python train.py --train_examples=26041 --input="log_mel" --mask_prob=0.05 --norm="layernorm" --hidden_act="gelu_tanh" --qk_norm=false --drop_path=0.05 --subsampling=4 --width=160 --kernel_size=15 --optimizer="adam_atan2" --learning_rate=0.0016 --max_steps=4700 --batch_size=64 --lr_schedule="cosine"
Rows from block 6, named by matrix and row number. Rows with one number belong to one neuron. Each number is 500 + 40 x the weight over its row's rms, rounded and kept within 0 to 999. All counts start at 0. Numbers have three digits each.
# fc1: second MLP up (model.blocks.6.mlp.fc1.weight, 480x160), inputs 0-79
# fc2: second MLP down (model.blocks.6.mlp.fc2.weight, 160x480, transposed), outputs 0-79
fc1.169:499520430455496533509579459476509438513464540601477504511538509540500508480546449550511459503515501519521435451539561504518521526536430475468580475536481412527420500478517527407456518501570459443470429427523502494495486521462528486538438533
fc2.169:472473498399485461518457473473465479604509556519513494511536509479449494441474462533513519563537532516530560439450534476496537504512513531524497523494500572504472440464477526480463465488399522449457567485466494502472494528441535479527497482
fc1.170:466557487501484451598557507468471448437420554504504458424528507534511518584474533505496509452462410565511520425564578519517473487488453483534522457465503480487492509500465499479483549543557529476452424460506477504520461525501431511512511564
fc2.170:511485469539551544542480456520501512492524492448530501560525507439484510486495483491457460529520509453448503492395505503520484475549478516494529493558495440593427450526473510530431466472592483506512506461451524493575526572483475577553538477
fc1.171:475453504494595529492485454535494506480487516497557496493576521481544545507441441486482511493476526472493435537516486549524477416556433465583507513466508487474534543458454571474481499526505542482483487516541486486536509561525460550570483575
fc2.171:514453510572448464466508535543502533486579564451543518489484444579483460487484459504463569544449535492482488499525462538586534475490512499417498512469560495505543500506528514508509506554490483470369488454503536539473476478531490546465475447
fc1.172:446540496439495473499490461450501495441432548576510429434512524512550533523485492506535485483491463518511447463512529569506497483525487489509559483467497444454500516477486520460433558523541534474498503507560498458563496496457458449554500545
fc2.172:489472501457467470536478466449544464394506538464425524482594556519469486509456447530482499497485461542476549504488526536566481447507492505548450506420473451483502544538480521531459562467487522527506456514443528474516455519456516443529555572
fc1.173:443545475483502532521569478464440480453442612545535443438532515560503545571483476547513517460502464497532442489541540551510497537512434476520579464508427459497501479493502517458446539528570550463456440494537493476513495602466475478527460595
fc2.173:527519481583499481546540501519480535532430505428543610511511433495470468528505455515535486565434493473503537498516535442542478476578511476489523509486533441517432523473421546478539539460553481526496469446439533566485501533532510542523521549
fc1.174:478501522505540523516521500434468340505476509482484475487552431554542479464487494484539542524585499418506477474525532492461528532508539422452490469490496573488504566519439439475478495502504505505485488478538521512540574551489499487527527469
fc2.174:569445447566476462511483491602478579523573467479557484491438545519531413527460513523436482521572492535489514518586485514529502413458514491476469572501508507495565450485563520530508530561514507544486507544449497525508431452543508564484508484
fc1.175:458523485439507457507509497479470518440472551537547504442510522557555490526534458546593498503476475560546447482531540528542517494526446518483557467522489473507501506465517554457475538556531570477452440414516474487492509545494472429563486581
fc2.175:473511519458508499507477467502505532392469546515430450559499561494486480517547424523452545480539546489459496463532555572531491462629473475565473492574495484485496527550449493386523455480520529528483535427516480502492489557534497443531454506
fc1.176:471559501472519507498550447469479434428439542537514484492525493547519514556474443525559501465500444515510503476494568538469562471558485472529502396499405466495503496480472468432496590495544525472500457454514478483504485598497479451543485583
fc2.176:478479489474444464475496469540512467502455535526442492484552537499573476502523455490475537521538524526544542495435496526542450489559529502569512493512511482546503481510445483435513537534385456553501577429479550550479465538498507447457434468
fc1.177:474538454442529477557553463453506443453465590568496476464512497544502498553475475535524466460491463515505485435516543543496537510517411482499584476525477495519459534492492527439444527545541533447515410399549499457511509557489464510561497553
fc2.177:445539507539481543523477458475525498525502541474482506487550506524428473506424421500498528502477536542502522484494505520537496485507480450559526487501505452486505400536434479518448511451490543560516483466524439544474492577512522538528449505
fc1.178:487571484451494475563563434457497465491432548573486444450564515529502522535450479526565510451483465542498443455518555503514495499537432488534542461474484444479506548454489533492451552531520538459489436474507484480505490555498450482556492577
fc2.178:493534474543453459546471503475542515464500497519509556504549496444504527500486502525559432512421503543519556486559492511485494494542546544590455528476602483483415602470458570423485534494514478473574479414466453464503518597530531489514489519
fc1.179:408547460500535469537509484473508466452477564544474445443528477542518505512461472537536468486502441519519509508528516542510528483507475507516567466455529453506500484506494555504465532539536603488495506436529482511540490576468439436544524547
fc2.179:481495470502490466516512503549470531387519494499406495517545535503434479451438483546473481520533514506493511466458546517495478447544524535554467505542491492572511506465438487481537548452525508550476536513430510540487450548431514407536526595
fc1.180:497538495511484516490567499456494493487403568529516467474508462560518528565493508493525539472509415531491445464533580497480564530512480450478537418550409459436490531487459507464465523514552558459493440458530467510544498600500457472534497534
fc2.180:521556467553474512458549535584525522521489452429455510549440512480460534550473495541496503521474513536536521481410507455535479448573465500479452516508529464538465516516509502483525419461437423548497500477409542502535491580564488448493483471
fc1.181:527468477511586489517526406489505529519518522541500527523576482488508584495482448445558479443593527506487528540524529489459507542476495515468466524419504453418497501446467492460508456528503560419574495497534507498632502550542484498568485469
fc2.181:485461536483533435515560497501475496421560544523426551472493486473506506524473448530523451449553488520519528510547490474512488478501505491530484539485555439441447576504499507485444477521510489519498545450599435536533558430575509479473479505
fc1.182:478546488419502489564544476489478491508472542549439506491506496516488539520451508485545523431532535495441454453489586562539535470499417443532543453497471446448486519524510577488436543531542544456521470497509426506539500572528525472539462531
fc2.182:448458480436449507467434486556521537549515538481575535457526458493477438562429515537561460495487493528536537500525537544490510528510496492444515468491451482550450487508492500453464525481424532521470546483482523458465521605466520476487498513
fc1.183:404534448490512482580507469462460456473466568570527449425518507538498538529463466505564471477492485504530504495528532533484536505506499497540539441484520437500516512492464518507429564539526557459551473433527476486528512563454466453562519524
fc2.183:493510501486453490535503432466560509473496528551417549479611513517517467480456472553464468487447483502473580462543574478509559443506611471579486491502536438552427517479466549471461558499496455581546536522488513509489468513543532415514526589
fc1.184:485479532451555521608527489424460436535458526484431518522500438433470593459568475521518528460471546503500501463475462446482469568503477527526561448528495532477512477523436518479429455495507504454458485470436490533549535502498485462524476589
fc2.184:519457545601552506498491472578519523477569415467454535522434500530464502511467510530511522482487507556454511475501462471516527489439539481472457504420466492545523511526519518569460523499491487628526524539488552446479482451456473507462489519
fc1.185:486550499438541453484548471471499478522498496518475530497572507568526486547511489570538501526471460530535499453522565512581494472546459522506481440517492461433475515458512544479496590564505483524490464490536538430511464480464498443516500631
fc2.185:513487443433470495504463436526532516490557525501429508488589490573438487554506469519490526493518484494479504463472528487497494520571482532521461455528496500530526543515477487521517525510434464504469522479490493509509476536527511376503422564
fc1.186:432532520410540496575530479444473451495479528576474447396522496529520527543505480544547480478470451532538509472545535534560536459523466527550545465505460454492494497514435555458468538548514527466476469453506484462509521546489472469568469585
fc2.186:504506482431468494540475443464486522478467477612453534520676514577449481521512476502465457477484512558492525424507562514506501504516561556592442482541470491480525516495469503416478502502497521466486518444502432529500480518520506382506436585
fc1.187:519577485418521491509545448461509458444441520519472489532580527511495485536497482511546518412525495516506440506542588523471489482534481454576494447530442447501518508518479505442438563512491519498510451485479481457531500543518460483546520545
fc2.187:537522474411434487480440538519457488538556487523419502463527512522465467470480509530562509465546492506522547497475495444495471485518534520493485510535442491531491519464525560529540503452360504553481569536468527553489449485507501434475495491
fc1.188:431556457434497504525509412523461502520431521559474510478603529557552537542460500484551478514466479532528420452562549513484488513514492542521527472572491441524507527452510505459456566514498552437491480464529454465522471534492490446544475540
fc2.188:452514474435522472522466476518463463496537561548407556536555565467509459505459496524450483506489528527496540499471449538484502477462519578551469469528548480567474460464480491548494549379413464544546565546511481516538527465494511415498513479
fc1.189:500481476505542516484525415482496491533484497566487495448534494549491524524454531477490462447510525511429498508510517480452518499464466540478538423456507475530495498438535493485511465492423589469517544440483522478549554573552542446532542526
fc2.189:627502435497539515489502463522540504443606532457534485504568505523566517503511520497466561494450484452468483517503504502541448499596583486480450515516523522472501554459512495473524471423458430458534460530438548452543505477587508527440477485
fc1.190:471563470454521455541547462488472477482433578547476455438520502551525506570475487521533480452492443515509484472574521526545513468496450462532577444521486470488522518464502532459445562538511544478493440488500439454529474531522449444566467555
fc2.190:493554430490480562514577515520514525497461539451556549498554510521503560552468501505505441488501516440514463444580568545487467429512474484585482488496593432508477517466459521418474493532525491483544485440470432461515571584555536447537500547
fc1.191:444526459441477530557534456406517425476470557536536463468512454523470543562481469541579453518504454535488480495533511514553477512541446499462590492481448486476482473447478529477414525552552525449508463468528546446501590550503488480574496551
fc2.191:518462514499522476538425495488533520493508495447458529501512461481464421535483418487487503515492506470505561442532489511517557476546545465496488494448502488512402467560506535504534495499448521511479504458513518541466472538508503446540532555
fc1.192:494603528479504496492489509497470499581496508547561504435478530551482521557466487498527495476494524535503476466512581534522532511514391415521538461542382468520449487512478517448456510506508544476527456452546503461516502625554476471497444531
fc2.192:512544556454490533510453498494476529602493476514588580546479459483480545501516470446563514402498546491527508500516559462450489490511534452489486469549398476480462483512489546441496504471507542473549525449475477484523503547601449479506461503
fc1.193:458545442500499486554509437503495487512466572585482492468545520536477538547471496504558522434516468511505466441534549519496553463525454464522518406495460462509493495508489525487425533530487517436518453481495463427588521575452472475547495549
fc2.193:462474492556469557505472497524444510564511535518507545494545450495450492533473457535518427485465545523552524501440496493473555543528443491520458522494480424552426482475557499523485458437456531521526562426528472519443528582500482476448489505
fc1.194:465556471437514472573575442453502481453455596548472470460556491484507529531467482476557491451519468520490493497564568526507531524517431501523548482524431501487491573473487507465467541515538525450441435487477453464527504591464442499548474557
fc2.194:505538470511456512541516458504478532480518555440490509471535526469473473533407499564500466571427534454521521497505495563514454498550505549564526521519520451544460479457427506421507463445483567556511462492472486522467494515500578482523533512
fc1.195:483460477475462471515569508504526521565461496637496522443509496485515397535557502587485447557467524580496567433492511476504520518429443528543567494509480489495483505485479497448539565426544534474492522468542506463493529483468503418513529531
fc2.195:583575541554508477469464476573490485497561523418565476504421426550499531468471541477486559540513460452516517491454460529506470503569524434446503526457431512489561459554529456571540520556530472522447441523537570517485494498489517612524520499
fc1.196:490484525522479538453467497545423524518454500522530474491453426590469497528524457516566489431493481501494500529546580431455462498503443512466582447593488493485533488511528512415546557517609505483509469438517495457470512540466390527473568537
fc2.196:565480498514436507450425556496492599534546495509583502527452472481513468532524491519516441475487548466493459531436500500469490487484498498442536516524390455478519474482518556486514496560491581489458505481543502532541484551525458531524568419
fc1.197:471548464420556502504509481447507490532473540560528437456527534493503545518493485518542501485506538505530472497540583547493520478517437466543526459568450458498509487517446532399442504543518519440517417513539412490518495532468481485580461547
fc2.197:454494468415472516451407482502464527536551581591484454485513499548466480511495508517564507514529509527545506466494479505499507546521479541470454497572462494547493480468481451455488503462393584502489575511511513501499504557437480402547453507
fc1.198:488470509487550484537485437457542409530464503561521514440564502520494507526489455573531491503472494534462514502517615531585543467522448457550521444472463458480470492502538552497488509545489504511519471514571502476543505546518511456605472581
fc2.198:476500483476495468502452411486484541513470464522487521455557463551461506500459444545509425530511515535559558409438544509443524512478485523477471497525448489536473459481468561484478482509437540548437484505490509559431494529481514458531469628
fc1.199:452557482447495482527565476484471476482469603565463413451533516530525511563447483541532482477491474509490495496524558556502488492507480453526551443525457438503501523507440548478479546511549547492522431478545487468528490554467493468549493585
fc2.199:485495518491512546470506430511470510462482536550464496506542552480422490555460490510505439508467506540500490501502512527522489536577486511544512484519538464543452498479474476383496509425527546504507540445475476474447574599523533438536442555
fc1.200:480511451483467586540489445461457522449452552516534470521545459491497532500512429483558501456548501454528435554507593481473455529519503488535493474483481438450485466526492506444446562534496567484529497457514524459522512577514488489545507504
fc2.200:524489570476531538535507484451455439501488477478498492479433428484469545477518488487513478529520549484524470416453502445465437520526511489465505501540519542479477526540471499488502468441457514482501517540480525523428542479523469480470570550
fc1.201:438490500446514477492493430456462497443431566504521443529582555575525535567491467548493546504478422511517438439536546520463535527527474522517499465518478449475521535481507520504434563508473491465461478470494528466564474486506429520498501583
fc2.201:607424556443474441600531557481507446385510510428384508489611495443509436504485485505469530462540489475522487544501443455479421468498525520555521501462475502528573552487517491514509525466423448481504529480502497527450501450535553507477533465
fc1.202:501521516471503519549543424481432445448477593559512496433496525574480555573434501522538472480525480488523474514514576521526511558499438490559548465512436435517520518496509509446489518540540530501479421486519475438494510546544492497560440583
fc2.202:461509462460507551456498426472517526486435542486561520507525513477497525582514434504595482499503518523484506502493539522533476553559465467531506463502471473513501491504470448390473405471479490483504482437519528546492545546604450551515454558
fc1.203:497498514437482472544497435459478542444482563496520464473547466533464513522523484485561573485508484477536538534544544546555509470580526460510533460503490456488489537483447528455476509530496546488511458479582432450502496513567533454557494565
fc2.203:449423534508543437503448418490547438433513536503430465481555491490510474509494527516480541515499495505506470457458506581535524475550542452407518468531507497560499604526537526457466546461450508531508556446549549443498572524508503447508482510
fc1.204:474541478522514499539536483487520458543475511578496490507539501493489527534439437499516466442531468505539511452497599483463524472472452494503532435527423440511472438475530591477470481531479550466547500457532527468489516596486469430559518588
fc2.204:498507503498455563557395518476433518543482453502483570531493486531447479528537463504485486438541483487524528525418582470430474506527443493498540522501399466552492464505475555481472492527544620541504510409447535566451495538508480462437473537
fc1.205:459578499443508477537536468486476478496488575543479497430545514536523508545483500529544486463491436511508490477537518532548504484532469486535543465547474454493516522496439485461461566549506508470494432475543514429558496571494478473538488595
fc2.205:513552472478471522559539442485533498501463551480497524484632506535467487500424452510500464499542463479501523515496597493527492502545492433536497489463484477517450457491452570461464518569517558524529468523486445486473510546472513483562495619
fc1.206:490509507463519520501521419504450476505481528519502544510505521555477524563473477521549549451524503548549510452505610515528539524545434483491511420530421487548483470462509520522406547510485515507431462492530511486508527535453439494474490615
fc2.206:505436518404472521518415418567457518569495517580506564493556500531496470466546483490549509476479507533548526532448532491475500545531483413465471481524406469536478485513553561479514533469426546507517534471547529534485507506533494447512435519
fc1.207:477576478444504475561585438471478452471451582529488450454537510538528495542495504513523478464470444534499458507522570545485526499543461496535561481518448453488504520512470506469473564529557539464460408476534493430536488602499465498524459581
fc2.207:470557455581439540480522430483493506504451507501491561504562513504497486534484430532542400505444537492529555470438574521457511491585496480583521538522553444568454459431469531459477482476506498538527507463475455545502492576522576462479449576
fc1.208:564522485430544466479521452457479557488505487539470554435556553514476507505467455438531529556544444569517491485497519484533475516531520547487501496497514466525505514474464571494478540511497526398510472440506474502559486538548560450583473546
fc2.208:496478519507536562549593488555473509498532444448467490477559494544503473490542470447448554476527558492487448540477563449543517486502499484533493530462541494459574521579496507444527452592443490525489597450493466478503478491506523449499429428
fc1.209:524591473473533485487555472415517456455436525508504465482535511534513561583479464547528474409474456516493433525509548503462500486521433454586562460558451483483510513503479532439452556482559524455484435465488406471526498577530470463538491555
fc2.209:528574464467428453456512562495487511492501484512482487428511488526504455534485513531581496545501488508508535485518455492512476466536532537528496484594461508536475545494492497481541499451476500470499490510439500500486469559500544487470494512
fc1.210:432521475470579458534506450469522480455491538568515458512559523494538517531494489489544486493502464529539497459557574534512504501535446516515511403490501460450488497502488528492454546540522507435509441440541507475525555557504448455512435591
fc2.210:470433535454490545549459432475455521532497472493432501522555510587431523455472423573516541514476487538494521452476522446489478505527575482566445441541439502530537484453546541488438450521415539496490497475494468550457537484541560439520448556
fc1.211:483526487477484589512533444522497498468502508508533496467534498470535540506469384515549432510523503445489473519449566481438528497522556502524507505472490468447467447552443509513474493536502550524527468479510481488469478529494455536548494583
fc2.211:501432496507479553616540476530491482556548473490558535555453434560495589504518433485491503482466521519445535432487559495501446490511512538451489504464525581494505433545525506544523513470468506520501570509411516538510475470503466542531453617
fc1.212:454531490489505460531557438488443468492427537529507511452532498535492498559527476514507520502496473515500455465536569526505529521559426468477510487507478427494459517477508515458467548563516515460434475475544530475510482659514462483504465540
fc2.212:498532485543501550502541437482479457500472487523504591510596466531501534492459419483514438426454564510519562492472562445488543523533546522531463489502537479516444498473469563548419522502452466489553541400442468515504559547587507471480402561
fc1.213:447572489455519492520553477438468478480430555557522440476491449533532528554453442518522493489498428566528537461496559550499494504545453452527568444512479470510476453457484520462446537515558532477474443470523507451498527573528460458548520598
fc2.213:558473505505459486533510498539527535563507508530543568506457506460457472502442517519435533512462459537439520518493503567511474505560473448520517500513450410540463457537534502477528514417524484529480488466460480498516522554574488442493440503
fc1.214:495502474527477520626527507475456541532504523533580512450493480441429509550445423498514469529529474451565490529545490501497471437479441535540550472414495446537482406467464532451534520519513535471468536497455483509515438618461458485524482468
fc2.214:474479450569529498498482535576489543458506476500459492505513588569499504449473515581439518526499507463453499465541432489520523399482474484558438520491494477571560545449461499505505499452483525570453560548519573541499466476536532440534558545
fc1.215:408596478487517437537555466494486467473464518563499449458509517516488489579495517518524414492499441522502507490568557550490522462529427476531553452512491445502496508457476519489496571565569516480495431446511476507526497556513436469516506547
fc2.215:474559535467447546554466459468531527473497516482442536534575573506436524417490409511489525528476539514479558475500591542514488490562527415593488473480511476532481432518441525497469507514519531546507459475502465507495515556528547481564423535
fc1.216:444531492452531456542578467474493483527464543530452476406537488514496458506555456535520418526467476547476464453508502476571527453562476516501565495575512473521482559448436487470470549547547492432539485524562508463523535538516502477517495580
fc2.216:428441501396468481547496477444525488463473530567485494507582524482505472506497424530505504488544552517516454521520512520515492514532479571545510459575565428495436593529448540448416554503439526502507511440446495458489499520474485378499458555
fc1.217:460539473469531475550556462464483472481462583585485492481569531525510547526427511503546505460518471531478453475542553526505497491522442461519564446496475457502509544486501503454441544514547567477486412473513435448522501553522503495548467583
fc2.217:513516479566508542509471459472467535491480525462562486486541515493481474535459483553535468549450465462509546519507509512566497502521500468617538525546505512546479487424481519399456443499552504551559488479475466489475543578462525517475488547
fc1.218:452536507478522461584566456459466464502439542541494470420553467537531475558444473506568492467483435492515490487554523521505515458551484513500561472540422480486523525497465531455483534549535531440486413468538418489489497563521434451534469572
fc2.218:486506492467434541493528495533506515514422456510498602515537561443469483501432505464523468451488551524540537501556576555432452541521509511550526532503443479472507474499512489426483546492515486523531435484462392510486491551581516510497346545
fc1.219:480552508457546485524558435460481423516461571526460456463539522513504556575458491544524516475480435541527437491532565549555489476503462455538551421490478472500499501506500488505441532537493535449486450497494434477532508570495453457545482580
fc2.219:479544459468418461486524558538477500532471525470502556466517522494518490532462469502566446515482512526523436511434501496498455503537518492540511497539541435509455569558485535471454524392436515517539514475466461488526557575516481512446477510
fc1.220:456534507455508473564561472501486491468473609535497490493534495545535523539466478537542499447487484510493471496575561534528510479536472461513543417533474469498484542494449560482431545567543544467494417446519460441540520582511478462533477584
fc2.220:507550468469455527519533443477457496456484547494427527489592494477412446530471518517501455527509473489559542520546520496514497533577502507542548479536487474535482458454486513466504467524553497455520481456470391525481492585529504438522423574
fc1.221:478564481431523516553554453481494482457496543589505512474543520532499533516487460536567477435510480503518479420520521527499546480561419476501535457504469481505507499473436517489440523537507566481491512462518480458527482566513450432531480568
fc2.221:533409512420482490503513430564485514499471518495513525508505536503487419546519476521483461506513463558471466501547566528478477514516467469477489482482431476513471488525499519435472600447562587464475469453466489506456518575535506521513532498
fc1.222:465560496468462488569583511502505462475440578557542481409490480520515524540484492525590476533512512528469513489540571529540507540522387464483542473487453431509479512471519530477472530555532542421489497498555496480491495531490485507539513504
fc2.222:434418477515484547480470406479528493460506537515542531505549489450464521473456471485533449496463522459460564528487501530513531522502521484555517475437472460495452483510488518545444487546435567529470536449497482510504535501499448459551442515
fc1.223:423544479463528515546503519477514503521431605497568477501477433550502569525483497483578521459509485517519506476560551501512493515462479466455604440545475468460486459511535524460508512570528558399534503422494470492510523501482440481472491534
fc2.223:440481502504506495434469491584543547487594482443498556483423519511457468491408519516486511449496493581482533487451549468536522485461500424430443555402482529512520495543584535520486480475483560539554452480468474476512490517547506498497486470
fc1.224:495544489441500511572569377432474495425465505516515495479598531494483501545508491519552497470511507492453424472540603498513541463523470516517487418452441506515560508488533471473465532500485517507470457512522529485495503533490493495565432595
fc2.224:456500488414483478493494396498490552521525520514461517447596531525499468454459419530543455557523487601477543478436561500490482461477519480478447456456454518519528452504504558531485554478421539498500459568503496540468452492513491517577487617
fc1.225:451559475466504464519555462466486505502446556598485453481555457554522517527455486563563519455472469524529503440550578525495522502504456445519552472490453431514492499488515505464450536542543522456491431414532466457508485584499477516527469595
fc2.225:460554475553466556514479489488445521556493469515568495495529463539461508552473474516550443467466502461517469512542527474498530481560512460542462483555525417536472509434492484400457511514551495507609531444510476548501569574521556493495491507
fc1.226:393565464476496512537535474460458463459476541586491491461502521554525542557490450524591439513503464527507506466541595515541536490500464474523529441509475444492461464506437534479500566520531593494511487499524491501529497525483427488567482588
fc2.226:488516479498529546472533426527455510446458496509511539531593515557469494469540459534470443469481548481434493478540574520488538488545457509565476470520485451549490496460464516421470511523532526537478496445453520545455520539560530486447491594
fc1.227:430561493470508495561550475500517505486445584580512440453520516529491538557497475509550485448505473536520457473580553513494511500502437460514575456495493457510486515478480526476441547512525534449506450472530465454531474560495458483543467555
fc2.227:479523462505455571556486475486481578513487541481536514518526462530421498508456501546511492474514489493546505499571518519567472458497531477530469490521535450535480481433454455439466532496549528518527509423539472497512555566504573468499468497
fc1.228:434583471493547507489557429492453427502519526593522512442474507589529566549471459491519494492536465492527473496545611512522494527546382473500516461509484431509492530534487502441508514495537521481469460505561525487535531528546498474557465604
fc2.228:476532549456472549461522402462442519536467527532578481494509486538463516541482422550571495505528530476493534450497549554496521515493476415548486472535365499541473434496444457443483546467519583502471488507522517559439531569531492551506510592
fc1.229:492507470472527525465556427496492523494491491612571529521557481474489525503519429483597422477577542480515488490508555511448528512474505543560502506440499545423425471485492485460456518464518637493479527468529464512484547504517498485599487507
fc2.229:449523460550482452539494537539485563560563536569530508464421445530497471567421497454535466479552524549472535462552500530507506522451461498411424531513494420470484488530519501562493491534517540562559586492508445555546517527531530443438456529
fc1.230:448543475466516478553508465509483488465468572588521487445498532524487598519477487525551498486483453489516482463547570537539510504548427482510584426472427452476492510487476512518480557536520591483485499471527492479541506527492493463573479600
fc2.230:485454512451464537475496392485439544440450538538546538492541528536444521553455499513515524466527478535513485505539596560502473493506456439542529433451448474516478506497547501404467557527522611527482489461494480553450521589447466509516489574
fc1.231:474547472468488502558538460438506479492440576552490480506490516601514551531489460549582500441535465506526506491542549523514490539512474468534552447540428405468472508532490510467473505535551543468487464442519464475518498570533478475514490548
fc2.231:439534455515465461454435445516562565530484440476515540467597510511448492543517496546590439571491507510509558484521533544527532469561437484495462472502504448529446501479493566425487532551537530545521486435498461492510555601510518500486466530
fc1.232:491600487439543500494509437491485467477462520556467495461535542592538496584495474519559476454483460505536459494501534498526486454553441531559533458520460445484530489496477477460415540531516515459525448448520521462532479569531483467517482554
fc2.232:501483523502485465527458521511519519530481461501443497471586521537448444529485410526494506526506462500507582477423520529535490498524489492576484514450466487516468461527458529543538529454449530609485516544456452541452449522447480468464442588
fc1.233:534545483425488508456450449544540511493485467516455541503595525514545512500591524481488495500484510452481424554527528485474480462543509540496464513590481537473488540464490487439507540521461459501497482460514527483505470513443488486510402537
fc2.233:470461519591510535522532570456533466489519526515566446499425486439535487529459459519486406519477545472494549501537496491492541464486451464497579490451474477490481444486515511484500475492588534544518485448546463486537531459588530584495530454
fc1.234:521593507478454506441453487524433465539468516504481516440497472492452515519528530538449537494457528468491481448561550497511470524599453482476455445547518484459532494539455541519473497522455494442493502487507484568509437523596461446511530541
fc2.234:496481509506516504513423501513524445466562549452462477573561534518480475463539436465476491451486491400516401446421503404461515458537536514541447540461498437485491501490528502501444498473462509505519597526537473507536574591533502466564525530
fc1.235:502496440484451479534512489482538596467443529500552466515590426512500510489534481503511451527524455495559531499557564472493576457499549499543520491500490492540544517411565502441501496529509495491438475459516483487530518450471457549481455512
fc2.235:442544433453445477535444473492457506463494499472563459494492556520519480534528503469565511529563577563491554422491493541455515502514463504481507496440479545492461490520473512551443496531536524494485474517412474524483433516472517609467401449
fc1.236:452571533462515495569559443444461488484432590541486433414527508515497519544445484551562506503502471501485485491528543562532505469523435471507577467487448479524566537462482528463460526539552551483459425466550454428509492528518494451554478598
fc2.236:495492518484469513473518456455492498420468517463499590478619532481498505536444438472509456519409515512476548523507533549549512477533537496542536534491520456460481526528440532439477502464533506493467464421509498477525569551565460537513466582
fc1.237:448584477444539475549542438465508467482504531549484479443504496600528535538517465541523450482474487520496466501590536510543499470541450512554522460530449432482487516490481500451495561527500483435506413460523508444519529552521469500510446570
fc2.237:471510513454462507525460447450522470468483511472457485489601517545424481475501410517543501491521516527531582476530508476586517470586515489593520451506449464527506442486426512470499520521450538516563460461469443503465485498461533492524418570
fc1.238:427534473470510503530506443413470502473476578498544462458505505546512547523519501542579508470488457476575530469577548531503464539536510463503494438497524440461499532459425504464462518564524499482520445458526457492503493522535506414519441575
fc2.238:472496558505522446472497427440568442551519531535409512475540463550463509509503482511464523490495496547498556413527533529535539497528530442464483449550495482563485533495533492423511561460439463492521508435532508449535523510546475427502435578
fc1.239:491577510445564464511549446510479435510482575548444472490530483520521540523471489506562451475487483506542457462571539490560488480552437499516521502544525479493495560462489520444462545488502501465531444447496530466509499538439447438543484596
fc2.239:503457496437489458498448459533452532517513534532463504475586576506515421453426468518512487504466454468499522548488519531500457536500616467556473510462467510562517483513467547503462535452456540533476517576479437488451436536455509452587451549
fc1.240:455508446470515527489516445456461504464452547551495468481518554525506587521485438548574525500527495487518434465546563490521496509539477412505520485506430459489524477484487486433426512551543523449509428492483500472479545530556466463536455617
fc2.240:524531520417520489504554456422461486493444507451473549484534528513520479579522383489556510483450467506548498491486500469506513542563518458551519467542439434450481520517502508421446439469504509554517529454515456544487581563585503475532495570
fc1.241:470561460445466552512536480479505482536480531604502490455460495542471541524501460523529452501500523531507448474517575551579521502563431438519511451546431458519454497478477526474485557482479528474505508497556527475483550560533449458495456563
fc2.241:483500514450486540519418448481451512567474524549573591553495477529488525469515508500565528473491557467544541468527512507477545556512474395517478482579362458545446473475455488418522507445487522524521538451546530532493511534538490424469449542
fc1.242:419467474466512462544518477521479483427488538573475462429543516523502524535507471524494476541506483513496499473481515501542544410540471539518516480515545498517531563476457580469479578551501535455465448480509469474545513508488507454570534558
fc2.242:472468478446547481470492453447503494365434502541419476536628506542546525479498483526513485514552480480475471470473479535490496532510499565590493490564580457477480582485456499503426573536544512477473474455463473501540532509455480421548481541
fc1.243:456519505434516488514521463450478464475500580539422495462580552564512509546496452506590494447487466496509483484537500491517499490537442521537564461517489490457491543481501502471482514571507538472503484482525522449510531558505459441566506554
fc2.243:478431486462439508501434458540458547476504548533498542478507442582505519490442461486554518440527473500473454552492600466460456514488497447491530486512432488520483509529506571414457491541541585507535473532423490474462500569539445463509488523
fc1.244:540487528508513499561494452419524530512458497506551547518531488516489580514483461492512516448511502482484507507510518520509546510487486472516476507481484458472496496446396527464464498494549486485538529528644474534576532566491455535509463514
fc2.244:492541506573548452530557547483527523523584492468454501471501518485576480473410435491453474483537475429477523504477449517503500454483494505565435492495501417463472454530474488544488533455454485524517536529544502516499464520519487485499587497
fc1.245:454553461445492465545601467474439472469416547543527483459566528502507519549464455528573505490511485501539474475556573519489532469515487495542549455475468459469490546453480519474468547579517538485468444458497469484508472527480478481536480568
fc2.245:516537474458472460520513450517515458365501430506435537477542470500467516533522555475502528440511480510543510469529598453537487477549462569525472481517545477469476598516520555446469537530510465518473477424481524485500488541528492434464489561
fc1.246:456614535444520498533517453490454473568496524551557503494473532530471508509464491531552533435542480512570468463547543491482521527537385471522522468581406490477480503502472485398452493497522486460501421492544472479501505514578477455499443549
fc2.246:491521512456479508465498426465489524541452496547590487518522490541484523527528459514580525482523539538521511474550538519514551513502475408490469459588366498533494467470489516391500525489488519447507459506478503487499522558555489524511424567
fc1.247:484466506542512538514498505496513508513473499514631504491454482462512517530524472533504516577514474495475541488493485559504534491506468431499531531456450486507474415531476482449478471530659492488498414471562464485479505515507479592540497533
fc2.247:528508471396468509489515449509501493451472465508373537519556562551490485466565480529513515517446538523476446496467480454500488519555508555524470499579521520538461576494489525495489573448415462508450510510471549509516502511467503418523458510
fc1.248:481544481481531514555541440508464428509443548516524519483477534530480538507514483500542502478514507512530496435557607553557582515554421445522517431532452458455464544465492481479507530526503500521454478501573528461554530566562493472505471575
fc2.248:517506514452482538434465436470495479508473512543537558496557486550475485509506441536531524484522515536531531455485608475504507527521475423472465458542400511517441464506502540437473553496413541529516539472501557518462522555529457483546493607